{
  "model": "image flow-matching model",
  "dataset": "pictures of board games with random positions, seen at a slant",
  "train_examples": 48750,
  "image_size": 32,
  "horizontal_flip": true,
  "conditioning": "none",
  "arch": "dit",
  "objective": "flow_matching",
  "cond_dim": 256,
  "logit_normal_time": false,
  "norm": "rmsnorm",
  "hidden_act": "gelu",
  "mlp_ratio": 6,
  "head_dim": 64,
  "fused_qkv": false,
  "qk_norm": false,
  "inner_norm": false,
  "moe": "top_k",
  "num_experts": 16,
  "moe_every": 2,
  "expert_mlp_ratio": 0.25,
  "experts_per_token": 1,
  "shared_expert": false,
  "patch_size": [4, 4],
  "layers": 12,
  "width": 256,
  "positions": "sincos",
  "optimizer": "soap",
  "beta2": 0.95,
  "learning_rate": 0.0018,
  "beta1": 0.95,
  "shampoo_beta": 0.95,
  "eps": 1e-08,
  "precondition_frequency": 50,
  "max_precond_dim": 512,
  "one_sided": false,
  "adamw_lr_other_params": 0.0021,
  "max_grad_norm": 5.0,
  "max_steps": 8500,
  "batch_size": 512,
  "epochs": 89.3,
  "lr_schedule": "cosine",
  "final_lr_fraction": 0.05,
  "warmup_steps": 420,
  "weight_decay": 0.1,
  "adamw_weight_decay_other_params": 0.05
}
Rows from block 7 of a small image flow-matching model, named by matrix and row number. Rows with one number within an expert belong to one neuron, the router's apart. Each number is 500 + 40 x the weight over its row's rms, rounded and kept within 0 to 999. All counts start at 0. Numbers have three digits each.
Before each expert's rows are labels from the 100 images, of 14848 (inputs lightly noised), where the router gives the expert most weight on average: "patch colour" is the nearest of a few named colours to the mean colour under the peak. Only what is clearly more common there than usual is listed. The data: pictures of board games with random positions, seen at a slant. In brackets: how many of the 100, against the usual share in percent.
# router: router (model.blocks.7.mlp.router.weight, 16x256, trained with AdamW), inputs 172-255
# up: expert up (model.blocks.7.mlp.up, 16x64x256), inputs 172-255
# down: expert down (model.blocks.7.mlp.down, 16x256x64, transposed), outputs 172-255

# expert 14
patch colour: pink (66 vs 15.4)
router.14:528510490462474572512386542427405476448589537521470520475523506506478443531514456533506479487465549408494496500497470521483486473466496436486463503473515504513480517523469461489524552498457475473478527531484477460447454579526508519473461510558539558476
up.0:480433555544538497486482467496461542518446499518534468529483463595500481513474459558535527470537463426542546494467578479403586511578495442460525529469512504530451496544517505492442571539532540532518464539516518544471510553470527496570471501546516441479
down.0:526395533450457496523532508481518554504535444482575505453482568581574495522461475497591435521584448516486509528409488490585495517527527474420503496502529389437438579493505503485522504444536579477469545527471490509546515539503499545431498567502554496484
up.1:395474523486514483419481530509497505496517468460430480482478525499567430547501563545504544507476513589544520519457454530521525497541501526504459517490472501432549537401439435548482473457527582570553404423476561540509545514508521446479463494506486564477
down.1:493492454461486491578429467522513470484451497465539528514531522504548502523514497483545486507506493505497494549409513486528487513458576519521527499512515530503527484492550488534487575512508438473476599401490488533459515531567474468485519521486508529526
up.2:574473464474492502482451501542514496501542489495513520513603477517507498491505499501501481551528502468496499501494533509504480508535445463530442575480525553449520475469457528442485595470496463520498499511459543475458466570473514499536489563550522580597
down.2:505533489511457486537567515478481617463384516462513572545485485506451486530528493501495535429488526536485500517565524449584561500538532492497479483528476442574454532459572504519571390429477482504522460513502480402499480498560515512601468524459459468508
up.3:550519397474557581500472489470488529439548484485494501515498500419494481518569496506487419445485522563509494489482463476480490439473480529437538553515422457545495485448486441491500514477532540495397506471526444534511472537506506517451446473467506494465
down.3:518575417542487486497451611481503529421561496573431526514489495478515518481427538550532450467500463455496476525482519454513547499455522468500558518460479506441498557437478474511484495514495493471518548488446451540510525486509492526438543458550519510504
up.4:445471490444576449494563463469509471501453507524500480533503503467521528500515521449544531584509441440446472502459498602525437488552493497522504520558533492460548480435532579498518540465481421479483574517576542520501520499562493503587511515504500452449
down.4:539527523545501545477433409484499422530487445486522448512509473534546483520554466459427511504549492522405512514487474506548459506591470498540548519538456474561557501508514569489451482467522475529509456455465526497502504465404445547450480525450518487485
up.5:527455575560499557494508496500534451487486510522448479584469502503545530519519505517478494473549525508499448540539430528575518484517506444520562511557487429513397519451467566405511508555496528434512519518508476470456510549588501520425505494519549517532
down.5:458467465491490516475520500519491476489476516545506434448464512471553536530529535494441545546479469488562463484496476433563558494488538524488592544464496442464456474498499498514500440571478451472516468481430483480537452438418511526497560454455489423501
up.6:508491519463498482480589495512540509549458511438527554488465472518534582507475529441555480482568535527473491465482467469491505566498557518545520539505542548509490486522500503577518465534450525518553477493538522524494508508512490611533528530503570435488
down.6:501535527476507518435531414450450481457512456479510564476500499522510510509479463526446547545415493595532555485532509511551547577556511531509477494484435418487452504538526539622465476510453525497487522489498499452551490534493508483556506479502530452415

# expert 6
patch colour: brown (99 vs 17.7)
router.6:498481501483468456520587483496496552528528538512513445569477464501455479459548570494435461480506552555460501486519520500506448477506541492438486489511539563487533481520474484492491405514525525473458431443497477560416483453478514440473505552472463441562
up.0:604482517506398542542540523522538499435507455481559486509530535526469469540510531540445488491491547480496493499498518540545519508443479370477504590493516453480497490560487574504539556495552495502567507518475458438510507529467568557478479497539534521468
down.0:520472510460496500497467451532468450516526482506522502398548469481450460501503569419555521497491491525563552428479512498563510537442514571531466478463547538526533509525510522479539596510521521472606555539528506554512416512542482423445545494473469551529
up.1:492503534519485431482524511481511519516470511493430468560434541418543455480517588561540467472479521528531495502483478593481483544488535552437462531558461464480543453514469533424463446417481549522443482515468506523493469541523505523554484450528480544538
down.1:492529477485500479496566523528493549455493477546541559505531479536504457528542599511478487531480480437525455506460522486451530499509532449537536587461490513565548511532473602565539478490508547510488511499525531537503497454477486525530505500539588547586
up.2:523478447517466534498539514480468508502544495539542491543544529477658516453452495447462513530472500535515532470454414446549467495461461405527418467527501476499458465506445504438482550530461456452457588502500480565484479441449515551516524475488480517505
down.2:495418484436489526579472470494544523536514412508556462403582505560554492473500530522508463537463532473471566514473521471490498510477532500512437513454524516457525527489536504556490461449570515540508462516570486509539483518528557429511468430475513428511
up.3:508453458525469517528501461420491454478555468532560485531485562472504493513512475558450476521478522534484503563492464556547477488534534576474442403579530501514534496554464529454539526527580434484500481520482531415479478458477511558510463507470470459489
down.3:499516413467547487497477500525514479532531510552508470461485490525459515576433573455491457465486478578495507528519544511494539486504458441544458533508449475520550490499489547518490505450491565439528474424506503495471481534544468484557457539466519493454
up.4:437491486475435511541449489400455487530520542495552497440449547445510473495504456451472476534535461504454464463468509523465546515435605494505425454480469538545557484486515512424518445570484492484416471570507556502483456593470526533546479473459511480524
down.4:502460495523490498500572492497466479472535476500481449540494483520524526426477489453472497499428566469508470548471494488475518519438531509552522480483422510493488532477496518501498574523498572465428507508475498456482548403468486508463583501496438469527
up.5:444477522462513491544522509500571486491532476505485528517551473522510433476493390452472452455517498425484426477533502464512530558494455488467519523472522562509535522436475544540509512574469501525595497483508559559526504432464468513506503597420555496595
down.5:453476471551487526530465516416464496436477467551476551480536505516440471472466462553588555395503463504474541499547530483488532479518572403456487507557482583501634469469488432499441454556542527460479547489511547500521469471505478516447528578532494489565
up.6:504550454557529494451456492446512505464539534478483503516470414463512473515479478524503594556467514465469474536543416490515503548528498507496536537477429449460485480467462439506517658435480450475480477531558465486492485505532503522561511466502496470511
down.6:512469494473518447609462515497527529544541446487509461457508493496548472499463524478530450515583459464566520433537521519433501464487478483495407514479591598530515466504538517495563599533542514463595499458551507530487459550608494442547446567521540538466

# expert 15
patch colour: blue (94 vs 3.7)
router.15:490436515518526470446463456517481497490531448535545541474449523458537496513475468478517539531485413529405493424444478542493461509545502488515467449474526467535513462517519514446488555446505542436469507510478457481436513463418463501473512454565533437490
up.0:548504507441460484519516445411438558468492472479539435513543475565488472474617532512501544497529502535521483581497482496518543548539544534507523536517485513443431514574559604552539517552521486511458503499478532477509455525549568602529505518587524476403
down.0:550468509555500522579530506438377502573435492506509464565519464467455535482504522543508474478457475525436480490474542470482506573451523536428503424501588490528514495437527453480520491507537451534481512462536471548547519534535455545460458527561479470531
up.1:490463490496457543432453522516480470529488481584419483492469435541459445484499469498460490530470441489457459451506447465539483519506465490456469507510503579555596499464547510486462467479503446566445568489475479484469500544520546506556587470401464515442
down.1:538503474541513461510570433530431431489527490515530448548470527427445505547527542511555547473438587495576462444516537457484509521495583498496456501467481482477464449537462467478515495471406561488460466530419530522471473407516500506443524406527441516493
up.2:531472494475497547530463538570540551525468594506508517509525495517445540553505492467492447510543503534540452509392517522561469540489484503550497486537541537498478475511481454470501518521521522454473488600440443527413461535460494489496503532516539422482
down.2:446522438537469523489473543530526510488503587457468544525465525473532574464472495455510390496571546516515490431474546561474483508430539486537455510460495468542549495487474433450530523530428491473508514529535460484520472407492450484536519479432497526519
up.3:494540499491501487530470515476386492496537476486451482440491539462476403477496523516529487474532541519467445506483507511488538455471531475509556495494485492509473488439489551412488455491463517527499526490472504477502481497480537452543572468480545480455
down.3:521545455456528508440505477524521555441424429492521520507518501490493512459532532509483478493530516531559580522587483505466441557493529462477469558497463524456476500566519477562427458485440521502511540532483498549442513443487547479459497509519520517561
up.4:521562474489477554515507521502478431498481520526553476577551574512530465478465516524568505492466462522416422458479460498490552447470558479475505497535546497517497479468578488448515508550495483549474527494526491495468510547502550473484520543457609496461
down.4:513500436495525530545544470431500494451546455506484483487509517481390530436488484475438499521482545507644507540527580476465526479476484553477479499478466550569556483469475523453435529555509463527525453520545470469474618573490577585529466456477496435511
up.5:480539552480535533511480528556452504448481460497498474501495466529463520538526511483438464505525486540526484585484507491486514480415514508417460557501493539436486495494509464493555539571488552501480452527451478531505497492440428509477526498478485592526
down.5:497507547566504461516493474524526526478465540541486510538511469523451482534468442503485513506538459524478528559451452441507565420508501427455581472519460496506558495513499498551488483484482501490535451569447521476482560436448511543527482557500549562590
up.6:521526527528510486542494529532473462516539476424487464521504496527502460481498498480581503455482465495476516487470480425482496467423509501535565452479478521441517510400521497487504515539534558469390452475474374521458511537531472485453497469541506476515
down.6:545508530552544513515502499579519524539531527438523494508518448533488490457544460471487483505463546493553468491433466464593481526478505545452473521500514559515415449577504440523490569467500454537519540508459529544455465460419471520494506521497472456524

# expert 12
patch colour: black (85 vs 4.7)
router.12:512487440430501515492504498504484494515517463511465545572474533433538411480487513490480561526520571533475468503541448552530559520488545503463424489472503568453497508486477551405516498495502463533485444437529440487592460474419508468529480496504526546551
up.0:471518500502464436441542514475502452462449502523518513519529545477505538452527487551402474551507478576472543515441519450512471539497400567495501435541523525553431464599490505546528483560454504509497528497475454571490525471444462525493490453516484443560
down.0:537503458506477455509456492473561413493548484509517486492520468537557536520503429510618492517541515431501511530376512454568507550535555508512532488508516507478543493478475520463528533499519514477552508524522452481460508516495468550527455410448526492603
up.1:584511535531537498460505528473452484480562472506520418474502580541521478494522541473453459465474466504489497514472441471495608481458482470460532518480474493487482501513483496489424473537516478429516481515533405537509570443532535470537493462505445501537
down.1:465567470442380510453456510476460460444420482524483501467468429454491461523480519451444412524505549467468454484489565544473466445489427476488475519472400469504503529474526524518529590488419517494421515547470541487471441485418445531502498528464514513486
up.2:522554490508587492474469407513551505493481485498524531517455420450476471457478539549480518504500526541490499442480416483494498478541515412506508502508496473502538579496502605552480497527515440512461506436493602484447467491546539492378501566504586488596
down.2:560451505567430542469491530415491496526504510571492462506516481494515496547515513536544446396514503484514520485463503443527507547531526524466514558530489496520473515392489560440501515522466496457456489463520510500520469566432515482450527534480483592536
up.3:520471468526523532474561432469501542463462495496530463498479473470387462517562570583439475486508501534415450588496506503440457463422570595520553561461522494525590499518510472561504451500508501504552490467462505515477456516535541483461466455567421487527
down.3:502535447511501483421471552497493513502497515503470488508505552505478493560467495541551489412602448528469495578537449478463493500470458461535540602551550484411512527455457493409451552534481452492526440501462484480473492514450421520490504510446520537491
up.4:409534608563490519519489564508497534506485495469547504472529491491387495544565470468449404476510481536519503538536593470395528446555494546517569500521497569453507487509500469524476488471530508528466433424492568522538589514507492426477496503449461448491
down.4:467523554501515518457508490559497512549478556542488539531508525472449476461490564515500570489486437519473508538560560491489507455522487476438528514514483515531437509591468489543560522505462524478411590436477453480436552485481536566442488484569605450513
up.5:494545480518455555613505511496499541562505515392473577508466522525511514534524451600522478547524513476510506451494465521496578483472468480473481526498515464487458507507529516410545545534552467515500546538493455513519585523444643522533561529531543525509
down.5:546495564513502479554490487500558497548461470503571516471516491534500578570535379561501537534525497497469405438479509453481538461532444424510491505505549516467499481551483498499486498494430518522483516563539541530488473510478404437510518420478501475464
up.6:454503567455583426516488502433483477523487518479611448436544469540528502551513500479473504507550448475495522505493564524460513476550514502509501530467416492511475473546492638485467517578524493489543517423513483597485461437518493586487489516503571477471
down.6:523470551520516525453456571448600553472574452513476522519477517530453523416443528487542517561509549529507481470463558492582553445514520523422493455509523420553538506510510513461488497503514565500499483451575489462479467520471488505484497498548546495463